python train.py --arch="caformer" --mlp_ratio=2 --kernel_size=7 --am_softmax_scale=30
Rows from block 10 of a small image embedding model, named by matrix and row number. Rows with one number belong to one neuron. Each number is 500 + 50 x the weight over its row's rms, rounded and kept within 0 to 999. All counts start at 0. Numbers have three digits each.
After each neuron's rows are labels from the 100 images, of 14848, where the neuron reaches its highest value: "responds to" is what is common among them; "place" is the part of the image that holds the peak. Only what is clearly more common there than usual is listed. The data: gratings and oriented noise at many angles and scales.
# fc1: MLP up (model.blocks.10.mlp.fc1.weight, 384x192), inputs 0-191
# fc2: MLP down (model.blocks.10.mlp.fc2.weight, 192x384, transposed), outputs 0-191

fc1.314:539455453565458487557443546426563531420441541477499472527492504535515424542497472396499548509465436481525491441478503592481492509491471467548491611496505504496541486539531524529472521502527495382482568470545415659548468425509520512510515541518534537433539428503540559481516543572505537468440479464647434566481505487516495520501426514567552526495573549463454546564503449559528452416577519478478459528500527486593485569407533336503535444519485449403469445512494533491458754506523530503593491520480495531552523483460517502482552517564494545499498466519490531466485529522498432450
fc2.314:495624548536425470373524376449487533492504478513438612483600292438542511412509488480474496531475527476513539510479527562527576544579516514537440575489512464479502606503516446452485593556500468473382402529532583579463467432480552492386469473487431542509515485404436469554513467472513492521442599532554475479460572468539467464488493569569483512524477554529467546425528456460497550530475506413519521539543452497511436545495501576488494483555538587561488517512502483560493464518491515524542467501515478519479521466531451565479513491345451500565515457504507456520587504466537437516
responds to: stripes at 0 degrees; very fine
place: centre

fc1.326:504567614452453480467553509539559326583559478532494595496485466520460606451534543544595481462491500517500598549581529465468473520482524526432574424470435520486516491484470461452590496501474453489500363497492561492412519445503513459475539471514476423588460515477546497408462426517543523489511535527435530447449544545546544485472552485526477492508490562456517522528468548472543610576448485510552511528494468495315465414560431596526464533502482485571526507476583513530545452522443466510437526609488524433471430473474529571536437528406449487539477568518501484520542483452588475497
fc2.326:582475353589461439464423451533568558442483507403428479562556432481455391499512495459516517477445489546522477448488484519459439520473435607592452589442504473490518449473433559483471516539461535434363473497496433539543418421463512507521445539444450543493588440414489484569496486515518501490429485522512468506535564395510441461459504509496534534519476530569427516519478470546467511467535466461481514509527500523427413561376518456491504480503572538426391504507496531465353488493511494608555502579526510425513627503528503515470559485502497559495504479602505446463478478502571451515
responds to: stripes at 60 degrees; very fine
place: centre

fc1.308:474460541408519560509479494495462448509491424546576521516415519464479520468555542490533535450482384514511535496507383599559443570506509506542565452464525500526583474535463594407542450499474509410532436542488449473520567517551512484575507502499483511451492518538482579407555508494520445511518504489482385422522494368453591520416530543463478524504556569564534483544437573584475565532440458490466547423517544460453509387584538529536430558542490400472480544467401496421481486494559433435398489512432474432507469434447499532473450400474417569541494505536513489495455478488443564421
fc2.308:459439500537463557474487493532548467467491470590539564517472441533542429510536477452418481506532464548525548477566482487539589547495549474540441548501535409515548518557580458545537531523524537503452375552541484564475521473484523547495537527457498667421440467492459476541504581427463503468469594574501491438543530469543437498548588591483459555449489472533487508411545489552537591525551517515460557507465483498411439545489553678480572470529560646477522563462503423548483464560545557529454525453468522496499488495467496525449495564453406490491436443413516431512603598494458490480
responds to: stripes at 135 degrees
place: bottom right

fc1.54:521512496457487572526444498512463369495548451565553554484522720495488471542492569388462552504457432481531532441485542457499466526506523512545480502426512538435500492563531495523572427428516525497594441488379432477509510461544487563513509517507544446515506450505447492483471476469553550548509373530493400441572482385472456500510517514463519534446539454532552495452408457514445526518482522591467499436492566455436436441545499531462477499437457410414474534514433527440508482555564566418427528437527487458555525461476516477577452415495558569562511433553528555424427482475489572492
fc2.54:526447511496451533554479549611444544480473422519577606519549540496463439368548523514450505440539411534537479447558447456581425551475502564556467444519505489585480452457490520546529450488500526468523476521471434428429477568473434603535490560424469533514470529513504516581524615471445485506517448525563474509531549472518476541494568560401512516442553474583539487446485577642538584494537421555491540471502515452456444431426550425435504537525454609499471571391478534479445520531582478551447502484488558443524506499447531431496489505517369493538426462524563459523474427449523471512
responds to: stripes at 60 degrees
place: centre

fc1.220:397454540465499555535592486485490430531535492577630503518419560548481538495605553524494502489456452478405474503509485564542519517515555481419542483502493652548517448594564452486554461511524498520618528481523589453468542490591561560521542525539525529459496568526550483398527517417506521502467474501487459539523450488570538469529483542440555550421537578431499476528509540522551415435463520474498507438438531503555538422439554472555510518478447496520567416457581390497636554415465499439470460452437482581505363476459499480496467533535445483506481470437538545519469572458455543484
fc2.220:542509512499541510483498551579475502482526505521510498537463548528452509407522521567494508453496472480500531490597446506556481524454462442486494413543474570488448495505579539570519508467529538491610548574537492409396451538505415518458471549543511447483449579588548532487478559593512544528492468453519510524404527561527568529503411464489539441453549536409553482465513558542596431658506509533518476521512496395529611394504516514438548515588504442522529439492515527508563585538489478442488451479292416500539494491432559479515493499525458466545538505410544550506548477484434415564
responds to: stripes at 165 degrees; fine
place: top centre

fc1.201:523559483565437491510517445387535425469505518481519523475558482525558481523408461402437523569465524468569514458483534569457563568538520551564452578526472487456475531502525487486453570505520443500453407601619483657519555482484570483363483509491503454378544508456550505544567442556490547509451495446530466558475471546490478565491552528601532479482516583508472529472608484530482538477513556462473439608526470478437465611449536556536532448517501503514466473543465490507487466550535536483542511498487468494539522497531526662466668514407477566517472482520456463458519481545472424508
fc2.201:502513415501502460470533436489541544520485596470426414561471433492538452550457501452486530562449555473547569521455538583438535538457461383523508549519515568427475475472568422525488524541503514494434519561585425577602451445462530562506495484580515500456544509589495500465528530573507574559459557480565532553445498561502478501478403424573412472526490571458493546530556494516523391512544556428512491534536459467586498578584463397494611437496483475440469411537547473449455599489431545484551550503445560531567551481575549515451549561476491447532510581503422538500557555453464439519
responds to: stripes at 45 degrees; very fine; windowed patch
place: centre

fc1.352:489506507560494427470496516442559479514526564560458488460496485460453463486485409408502546599464533389555515484505569500366474468549449496503491576391472521386484548461513481575531535429567516434460490516572456667519438426456537507439431461518440536571476416428446459464427554464462522514432487565546568527437491533497379476506491430555474578548437465505414525496562457467511447462521497538478440553559474515507456574434500500478537495473460501417484384537579532529497526480501536536575473493457495555515507541540499480523583500481494457520541482411453482498592494552577394539
fc2.352:560425535565538528512546505473490452535432522507544575496442404410517488498514499525455467479406499481496498529481436489525424397507581494523494546399611543501493502512544455549458488471420555522391471514537472547524509436504492477507479501587457591568502467466434406533413613436498463492430500442499519482501515425554381497513469458454571499475457449537481517520516465580568516505475584575487601520517515537504379531495552524453534495482441659444372480483528447541495594450522415503505579544462457507534509452407561465515496473469417539561482560509514556487584462499545521526
responds to: stripes at 135 degrees; stripes at 0 degrees; very fine
place: bottom right

fc1.310:436537500496493529519467553463433364485413536509550482518531520452499542542511418420462447578525539526453487477494436597546481472493504435443514563493529574545484523503513475502404335480517542399569510430599470485490529373554536543530516487469548544479560493494545533509518437508419526425486513491417491510496482496525511528573421462585556527586595479485484565543552495541513567513480539541371554521482517540472457555479530506471557502530467478491499353515571498462498504469530565547485516519566622585547512534458478547509614488517468419494545525497497603552512498561439504393
fc2.310:466462516417563486553531492612503506491510450479516469501469467494468569463531556537515446459532497559498425492503460397522588469493519595464562405510503523568505396485430527448522457538467494627515527467369484381522561627459477518598514436428537497490517551507530438460551524443475443472586453514419499501517459480503485524465524557346498527509506463517484377478512575525442497426459450474536570425445543550488545424491521440550398587437572514501517549434475500476531502447510519566442506487537501485434461543483480422551409500575551521494443497464508494494403488435519572509
responds to: stripes at 150 degrees
place: centre

fc1.177:432433541496574558499503474514445447502500531558524559406509653426536611430508407455495490508572438467571518479534479544505376500548469486477535481500483616498461501472415485510494454405474502402585501504474503501443495502549424507491443553453503418565443422516559452549431455436485531531517465551489535536478391475558458511512509469502528543563568463542592444496527527559551559553472490592520521497493520491492459421535493455443425515421388521482465526490519525528603593426517524514453459411525534498534381577517502526540519492471423525524497447537502585549572488595546471481
fc2.177:557467536416447470564561484457386527584457501475523474476402447518539474462361525621460509535512546472480513535457500535475527444540574480498410487435423516411490537456498474584467541540457398540507502641495583515497500554580607470494464463497435520507422574529520496483459524473505484514531541429486491469433434601500474611495518431574482441573482473511452438527463477386506485455468549510452544532516498492520587576561485461532439462560427539568478490500512548534514486523480459502507509484532466412393541378618469501502483475405530475486509494447473478505535447465503499402
responds to: stripes at 75 degrees; very fine
place: bottom left

fc1.42:421429523443504512498532482547488426462452557568534573562446541505554590464602530445438419556454390459498581481542508554546529558437525452423531454481453637538498492528542446481515429467545561504539536500489593477448514526524542602506580532517573507415438513592452519511544530442489504465509497524509400503491414414548466469546474553511552508463536566485492470432505535505485485576513493500506572441516473441535533502549558393462518519485383474392532455541557444501586637452404473429431513454512548560545525477465525477494478521504456473554446437448518522493527614459473494489
fc2.42:497520528462537550456420598521451474563464507475571504480466449438377459344461429571532508505481488519524529538596443502491443494441508436431575479497509517496481539422473539408398521537490497448523581551499521524452602564464479527464536425577554495502512498529505608502459490490481499382512514435458573493441511524523541567511533518501507451559509572550537464457590528510494544582518518514460568551597548544461511535587428555448461505545477593575493514497488550539499513457562458454492524561437580446563597426574495529513602393489517443499582540476414468464547483540543453503
responds to: stripes at 75 degrees; very fine
place: centre

fc1.19:515534485526444558573462499443417473526499540508513484422579630487568442554451545438450617475454457423549484457450485602507491512525595498500463560468527556411521533529549490521483498444536523363585498497552529652485504434519528524405485528519486480478520467492472557546476516495474521547444388470665504507553509434477558510524453458562555501519532501559601573518468440493452469437501523502478415517533553446515489509455586487474525453436431414426522454512492489503467522503545496418559447463450464442553430446489520539404569531508437579524515405522519485463452530534535435494
fc2.19:508432505513573531441520447586656550397423492486451528478384400463487548440576483545475363512553513460496478490508519420498494504439473550514557479534540461502512434482507482485512507497444464595388519558406531449517469567439484509575544482509559567551503505468511410525537649531537520422462544532518529504514554521547432491514564486439444534431486480469463443438525507482563453505589497512526574448489493554608441467477477436445498476489484598517480538487560435558530517522455542566483568498474452561519563568384467407565430526521489493487482561460540551543569514480550529502
responds to: stripes at 0 degrees; windowed patch; very fine
place: centre

fc1.328:454444545446535527523537544536470449546483530494438513485415494432503539507531519537437458606494566503502591550579502471455549468458483447405517445432538767488476490452524545513466444485470489513600567456487507434521513485518504436539482432519520527513381501563448499485459527502484460455557508518459500424517485530447416522489456473552427490518482422527443482504425528391481458554469477525436575450521494472575597528560436424451498547574448454539484538503482498525562676553452486464432572497555558477487481549518510439569456443538537475523537518494485538528576509480481512521
fc2.328:529503622462514496542491570569505431475461513443492577481412541437526553376458530587459455604444587432547584530634552514456436467438455522446518420492516619432506539443506549464459522476462479490608520560503566409459501519523490463485509447472506437504471480633531533499450573547491484410506496501444528454509488510465460562496476501560458460529528495542488456533424506419465468570509464526435540495521487587512591516596431494476441527559414507564482475523469547482567582537469452473486541572449538438490500443558482469559539452442463510540585504460459537491582469525575433458
responds to: stripes at 165 degrees; very fine
place: centre

fc1.332:507466495476506441490544523528487460509570519548462440422495546502464497467507454462489559589443563435529420539523595404411476459499474501460497427438410519380473500464467469534557470332566608528482454508488517500554479509398526524429499484519440423584502473445432454480445536397416528518515441555468581485508442521469409437534593474486528557539428446542476442480501455461423472415498476483509393506555517616479450533431522502515475519357468489435511467572572502507481535443433500510544439466536540543476489486544481451548544498444554462489496489443475482409493533513582469548
fc2.332:527418509528498532468527560450464417487400493507540530428433438396552511539503521569450463522464560440515562582549534491493468438489601426448474527456543526441500538438561543558487518501413559487480421459512530545554510479517509452503508491480457602537402467506463478584452584551501445406478582542500493444539526415449440477527475500573482471514472420551463488484485453429509523457465512574470511478557548536488434509514565574471462488569461520534385498578463559581555626521463442442536550549478487488471446463467511462595509396449361521518509490478536555539590441545595485431
responds to: stripes at 135 degrees; very fine; stripes at 120 degrees
place: top left

fc1.129:393522553480538590507449563518501458453511514495545504470533528469509498471463446376409511605549496440424522418580451509531540494455468519450488501552596513525489537512588504564445515497585529527612455499510453465524547460505449544485540495562549572413491512534540493531504484574401532433555483515477517466457510533492463556541491427497492540479574458478548541453547514494610527537575597585422477463487490456468515545491494501473588466530471518499575387508482417529657513524554568457464551420506530577550517564486492523577593463465520451447540441398430594531541515538416501526
fc2.129:504386452538619445514502512477535409424528443497502465501466430495493496439480489512524501453457476569498384508417491486457462515494505512576489554522492607496529420442447490514496493496513534479307468476456434530559443427504451504459498560512494496466519592380435498539506472493480525477476505492321468581506516472538423506480500483463520521503467523493509366472541549539530569372535444473584517492524454478326413531470532410486420513439451527470437447497457500526442564463534525523555429493450440501462560493479489552530529495477534510477467484434496474452427472467530470461
responds to: stripes at 150 degrees; very fine
place: top left

fc1.324:487512471443481487515517465432663454483538506633685574503528502615454477553478510469467538601449464516553516456484558499388540640467539508496471485452405511497459484472518544497548513479549545527471463497606523558473595486483553500474467498527469456445508490461612542413536461550523513492493451544604465425422456532467496526512481491560525582434461598540428494434592561490467491447478483573437485490581443486466490560451461515582525516522482441502457522570553455469432494532475505414518522592520492504543504426454491546518558451481512530499446510529446449423484465543477479493
fc2.324:487605484499443507500516435452476566496565516448451433625563517532568472555481515452513468495563499437519588522417458586501497568556455614596598545573498529476538488519511504446521491550484408485549444509559498544561531469446483472475488540527565378453574491555538562449522397525530546536481464466626499551476458538526603545510410451545466381551566581482569578570562502458464429470521495428530476528512513483557598516562486463510547428463470423502534472465516553455535387532578495462523476471553521494474514490563559522463496554452488440513529520556521459545399542483492487478
responds to: stripes at 45 degrees; very fine
place: top left

fc1.258:484510510516519469508455501450549441446522547614536545541520508617458494494516493505536539498460454443465516402488537472381497547468526553446458580434415542514469495493543586577515567508456520444584472463472579586456506466614514515486475505526516438524500476477594596472508474582536497423411416608606421471464454469561528528449525425592547575441557540493442540433489459433540434460535498582481504463556483447496486530403487515538478501487456387421461429601577526507445512479474527479556470564524405513486538511470437567589511455468544521485476422543495499526515540510534459433
fc2.258:511543434433410487462502574480451567595517493479423443604516487568464390564495483529605546416523482465501538556439420496515474529476526533512502518446525507473604468573556478451492527477464449464535524465472498522510504442488516494549587442598504485519553425517483595397481479476535488464456495456577468447514508479567590471446417481554481419544522565508456578587484443495433418493559486403538526552517564545604542545524508466511490450461466406438533462478456584406487461508564456498489467504526492451458565450596564467390455521511546491442524511563511476470407588512498491399
responds to: stripes at 45 degrees; very fine
place: bottom right

fc1.268:447526458459454444502611532447508412460497550495534492517493485552471507517529448420484496529506503500471516470465563570534526585520486482505529507564465581493534482554514479490462400521559580464486486454588485475545469387456530483475496511488429528393518533508493541446586435440418491478502553473426531591393444532561502526463436535560543529559576590481420559505581516586518519459556552418449415554562426547500504569530570497612543423532479500518565397509570366518578497431467503501452458507540585569484545451556469546449577552508444432469458498435469473495528555484479424539
fc2.268:489493444460453483519552483593511536518500428498561547546528417501424512427533533544496445458496454523507462529566446425566536519449536557452554358546468494576460404489454467456533443506497538594547518512422485356448560624479448514613550506425533540470525504540567490499552518423499467480609498478527487484480493522526483520488575580405565493412587482497504428468503574566521490506481465453537551500443503507506482415540513511512511564552535572504497618442515489520548475504478457551398553510563637500524504542444564390542390488548474503536459532531522519484470471426510535553
responds to: stripes at 75 degrees
place: top left; top right

fc1.198:480517467513517452522468485455579454415505521619558544537522494652467481506506511493513515520471454483485499406462534508411519598507517523480454555462385524532482486493529570527523546501465497477508474472506557588452550483588551537451466523507527460495525510484585598490568462559528502414419440585594400495449455500560544545405501446611544579408517602497436534412576496460525511463543489563468507489557465439475485562408465502555494498512476391454478441592559513449423504499517555471550474585520438520475553511480412625548533468458556518463434432533501449512498504510498455450
fc2.198:530560421466408497453470497477461577575540503480414434649523455520567432573483524498544506456533503470516611541464478557496485541483504496542529547502531511435589500547554487486525512546461411490538556480506507556543477435481507498509562475561498473485549396585529568415484448565560522512444552457601476473506504518544561525518370470587425372554506559491472607582525442455482422500564469423499500557468526533598558539581467469513521415507488422493495520500511558467490453534560450517520497498553543448466562432622582503421475539504541454479535546564494501545462544493479491398
responds to: stripes at 45 degrees; very fine
place: top left

fc1.3:528394482424565440557562519518453505564489428520579561466407521490479536503506522527474515538545511472492445515491563446530438510514557469528492481544429526410597400458455477530548483486489488513503574446420533431553421494523571490538526552410559517463400540484452510465511535479495540469555512486463495543559527484567412495503443550552474588500543444511415468527526510470385466448548470454399549565441411549576551482540539334482411449506484489540511459456443457479592526497485538514451499458581558469495516457571426456515465457573533476428439447426564568518428479529517533390
fc2.3:517459490455381504436523495488464559568435491494451506560426436530535421550489563507500504533467479438541588444533486538562525560445550508537481518496551476489487541536618483559454509629462456476598527605555424501513468502520517543585531520507555602470470452578534554460526638574568583532445571454544442471519527555481455558541473507550478483441578477459455560551445476519469460554526505489464507454469481474604505550539523467399596474524545447452471446450508513461523514590512537539445551486485578519561560431470611373521495503514458512584533512539530544568573486433482461469
responds to: stripes at 15 degrees
place: top centre

fc1.96:561485465598471512504507481398508319525533574546496521504505504600571512561438532509513603485467452530520601492430539534423505507517546424547466532479502616439478524548505489554561302483466488444493514427585541563508487389570522499445498541496470485487477494497525544574401438592545532531442491495404478558534511503508514475553438480566578475404466598437538573472518433471535530471491535521618382514550503461474463530512533515530489431462456491488443501602508520516484532500503452442527435503518544507495505446466547551478506527545467548498533442507525474420527561513527492512
fc2.96:544429488435531467545512504597511498520577405525521521532471509508480551436542553598498419428512527565480431552532528380491478505490519593506540384493468544539536372443441476480563458470492493617504515459367544395479513642456444514543469541414554464539506540496481436494468515432520459513606443504427576479531516461514477518543532533391537471444514466521492364493456524495451508449495417468551482507425532552475529410518500481510422535489523500528512558464481524499515510503486471525473532488553498465423492490529547446576366482557547503488452508504566508468391433443556556499
responds to: stripes at 150 degrees; very fine
place: centre

fc1.203:519517471556463535480458474523496486485517430559488469507563726416550474539509473404434485505494437450535476445537545510511456570559458546532494537447539540514487476559515443491560424414557555493559498450428487535518444488541463562468430571443494424437554433438419438554461473456537478571440311514579438483567437431478444515543506550426570567460472458491534534501460536496410516440537486489532500453489559481443417470464533490453459542440437471446434530474431498444528540512458582494462483419517454522522518495530552463557498433509500531556543464560542553487403494478477481560
fc2.203:498432485530537480491483507518525477459475457508437523520523548456410487430568511506525483456443498596562468449509457468495443499459489545565556487520505549554468404467450503545505438487522504444403564443443417486450391505500376487476502545448530484509444515446472488571440465489533508528468432460470458571505525534492450521483463515423542504440533476518456476506425550589487614534575437558520581440477499454470382496468496387397518530541436587389402454401421501491442601535482474531459538465483483448627529540466553528582487458543469555603505501523541522469467449451572444589
responds to: stripes at 60 degrees; windowed patch
place: centre

fc1.297:540452449545463487562451535427541530424457542478512478518483514528504427545491476403487536494473488485510521462461498584476479525500472468529489608495524506480534467545512503530461519481514486397475569480532414652552452431528516501498512512519557538438523418499542547486498537581524529466443484463613418570496508476510494532508420523576559525474581527469457545584490484548525451422582508483493491523483526496595497551416528330511550432524499489384465432514491512500464800538539532510596504508463502516553529502471493512492553503548493557488504460507476554458507525501505448449
fc2.297:509630574518421461365515377436471537518511453519453615462602298443520532413502501493476496510469508492504520528499537554529561537579498506534443561493504471472496599491514435463509582569519467474394369530516593578469466440473551492381466482483436523519500496398434450537504457455496495543459587515544506475485590458541463464498509570568472539508471521541473541438525478462474554539475491402511508527518450507503446534512489589503477495546550591568498512493505478564498451506483517530526461476504480496481523456539457552488510477336446481550512464499503454510582496469531460530
responds to: stripes at 0 degrees; very fine
place: centre

fc1.184:511374520474494453539559568519534497500545473528512601490490530563475546494527456501496532540516539428440529515517572485441446494493463453510486443468493555417615408544447435549564507451560436502504561504436481458587432576570533460544560546435531549481441413533475463439426556537505492463555522512499535498542558503576398466489520550507464564427472458434431446552502439444498445482602463456535515510419448534597580487564444338545450439471447535466554483456453454480623554509509540503443495450560548508441456509610446463531447490525543497408490456484528562522469525531477528425
fc2.184:524432527484436497470575405454484521504473441467487565450478403539600476550374563515527493570428512514451491498504522557491561453526458463555410481453462498423488531516528463563465520667468415560455554580509501498499422544595572444516499556514486603490449468600503388494478546494608570510540578496464477491547477533530416552473525453551505518481442433461502535549465513516521537515432521411536512459425445479570500556626504467434482525520509592584515487501494461454532503529527578491456465441557636529438523441541449437490495507486521537542430464554539517509541486500510531426
responds to: stripes at 15 degrees; fine
place: top centre

fc1.244:455542577507505582547441528495438418488475516449540505447517563462602519456439438420444446510570565392516536509536437543508514456494509569466493558580581509521504519543573486505438528500503425504633421573528499516543608457559467493418550510486610455391505542542558489579453455532370461438542474439485493535478471512509506555532521537444496472537576500490589548475554519500544511507599578534495497565409534468443579538529494512499531462532471504589588457456447502553632496521546534446499537440461453470513480549519533604515581508430462487470548471434440550479531533532440495473
fc2.244:443426365542569478456495436499497515447554492431429365510542429471522481537478492422512505532496484458473453423421512533491463491544446468576530576601484611447525445477467447527473517527495574501303532524513445561637408403503462523480476497554527493537578541453495527492525453485527598517495540510484562572452528478527478482471447428546523517506556514505486514492506448502538480441537536487535449470559463494477396527464484351454540449452419512445518435513537437462419548467467569538584430423513555556526567528492485528476547507491573453518519519484527568446454487489539461481
responds to: stripes at 135 degrees; very fine
place: top left; top right

fc1.163:453433548443496503480472485518519462516482484492502481493375528410487566473552520450574481483474433505529495498516403619581434535525497492509552502443506521499597465586422552388531466490477504411495413567468414494557546539530542517579519468506467533509542469482449510437566550449499483529463488499477385446535552379440538441440573558461486526605507583547481417609411521603493540564442497471439559420532536515453450444551538518570443548543473450409469465477444506478458505454511442540404562558445484463532462454464493504485471427431435574576509555524475502477506485537498547444
fc2.163:451485505471444559448563519465542494521478490578488564493434422566484452569585502492488509507505432495480616528575461542550565576471546362513467513494595457517567505535665508515525560493512509516499471494577523531463551507495512493499559474579481665484453461542452511441549610474486492451493593529520457375487554532538523516512484517530448530500458521525504566449535475451509484513500559464449577492547539533555500555541509608463609497524506535501534529476520429539500609534557525404466499495459505521510453481463472476436432525482402496498504519445519389498614628478407488472
responds to: stripes at 135 degrees; very fine; stripes at 120 degrees
place: bottom right

fc1.383:531524471478486506513435530546467485510494430540518470480587654496448467533532553494484505447447471469495436414547498433528457482466533565484507484479535539526497480523511522502493409429483584524548472462392533481460510514474463521456483516501536386549585472440453509528468495466563506546447299528541458455582519454482523493519490476434599549464541443520573501486403457490409535447507482559467489432485582515456416460420534491466449522425425462425439511482445489382448511519474581464493523452531457511524533478445526521602465417509588535542535492568564550413358449458526550526
fc2.383:439435480544515554495491575584540470463506413536499602506572524484368491411557477540479515451507484543548467434578433419486431514441508542534538433537559562587529435462511527569531466514561489511491526486470432454411443543465384542497490536455548596567418504497448489550456589467496540491456453547531520501557578551526442534504482519452509526375547468541486494472480503527523555548582432583496537441504502475480423507429507426392553483579438579464490500344509449481475568547552550483496521426451537447568466546449560506564465486525412483528533483470539505475495418474529445534
responds to: stripes at 60 degrees; windowed patch
place: centre

fc1.78:473541605529416534475468488468556429500499516491516548439497505450440508453503506417538524499453411496493474443597460561549503507525487634506559531433476488531501515528532504439474529470523496435488316610624404656451566521495505451436489502556457495487516479440483478467504519482509512530400478470539463524502553465536499495446659492442521557520511563508477502476472516602549549575416532491466520502512515467399427524470495588542524551497517525463505501481526479486483455497534470549431538537446415469538503499427491624480565449368439553560511487536470499464607503490512507526
fc2.78:487455462524445500466495513454519529504468582487453492510394417476550458548529524481524529589484486446500612467560474611507501529507488341507522537458574506440557488541621495542478546555496466459496498534586461563547491472507532506513514512570490647511465439564469506465476608564529554529476619485560460502479558543535448522535421441580386533537508556439441568558522466451510436498505549424446565547529482526577523575572493541450599471557570503483472450454570489534512611520551533470521579531441538537519478475469527520492537536494436482525527554461517486549638548472448448456
responds to: stripes at 135 degrees; very fine
place: centre

fc1.252:381428490416504495554528493536435467536497614512580507541434550452547602470549459384499502580545493508580584455506507577529532573551561448454572459561466569504518472502406492398459450521531536476596530500517465478526527496452530558528502471382505536440412543569489570427542450428416495516544531549456475545418417480525520560549512532555466550561631540530496447477552555548450557567464504486419525532533435561532560469587518429587488489478462477489560456486505457459550533439488511463421550482539560515533457531578529512509475545509455487496444462403474474555528563488453495510
fc2.252:492508456462467498518589416500458506469536508524459542537518417542454391503473550441448504565422478452546539510444562498468529607494496495513513438541446532438417560414572451531538520577447547507474515564547540506452470532427510512476509492573453496499499457598496537521513452417520539518496585504557536500466431545558508506491592501525511415455519566572505483414554540479507441461576413496489466469591444448517466511590452529442581425465443513401495558566545485507523509525493442428454458464537702502578564506524549440454507514436507464568482416541472477437555528454568419579
responds to: stripes at 75 degrees
place: middle left

fc1.36:541530543400456453584547577525477362535467521497533509476504669461510510512538540486484489492454515473526536510550570433517483490407546530445474508474475596462481497498524448450482376417457558482673457484454532461522507432517489477548527490542533452494527469486469477519469485425498456472485283502481471451529392467472467459521438552396618496508566478559526541521425497499396485527500472513470520457491574539475470495502500506512475513454450476450455523561517461487561503549404457456425563511545512434538497483508557434557468429542462569536497508541488566447452557437555526523
fc2.36:481533568500527542540418533623469559509504477493517561520561486462465469311560477585462481481616472553542457456555477439518447483522525600517469469485542462543519516517436536508484520558542540499535475606441464461469482657457496660515509462318474529531469510518457486548513606497428443447492467612539511496533572475477488562504556537440444533506556426559471457493488548586500531538533453543430590466501451546483525451436535493493498518546520546482519449426495540476424487502565557581504551506428513437447509505502460463499504538506444457453483470455479452536490448454470494452
responds to: stripes at 60 degrees; windowed patch
place: centre

fc1.359:534564528586463509499478459392472448533517524441490527446552511463539500508432449408471550485463529454576526511489495569483525512571491571566454588505522493397490537505539461458435571485504434440472396597569479671525483462492531467359524510504517442420521486454467483545495434488461524521451518420520510563481509517523492510486581545559517467535525536503515567483556473518487549525556565450519443602508497454422450587477536558510522413473495513503498476510428516544500461548556495499523530482477452459547525493551526688436623527380449586535512475483428484419554536542512432523
fc2.359:511516402540500461498490484518504549507469605458411401517475432475526431560476474452515547576466548429542549471483540565466485482470469404510491565518514529431494491488592459550443530559461545436438512569559448584615412432491530533518475482578504535523527471577473531485511544616488587541434566497570521551451498521486477453469397431579448481511504543446467560554512439489529389502561559455507472535551482492587487565504480416479607438495482472433457441553576492476420594463421557502579522547449533544551546498510521498486566554477498454495505596502446575534558587476508413487
responds to: stripes at 45 degrees; very fine; windowed patch
place: centre; top left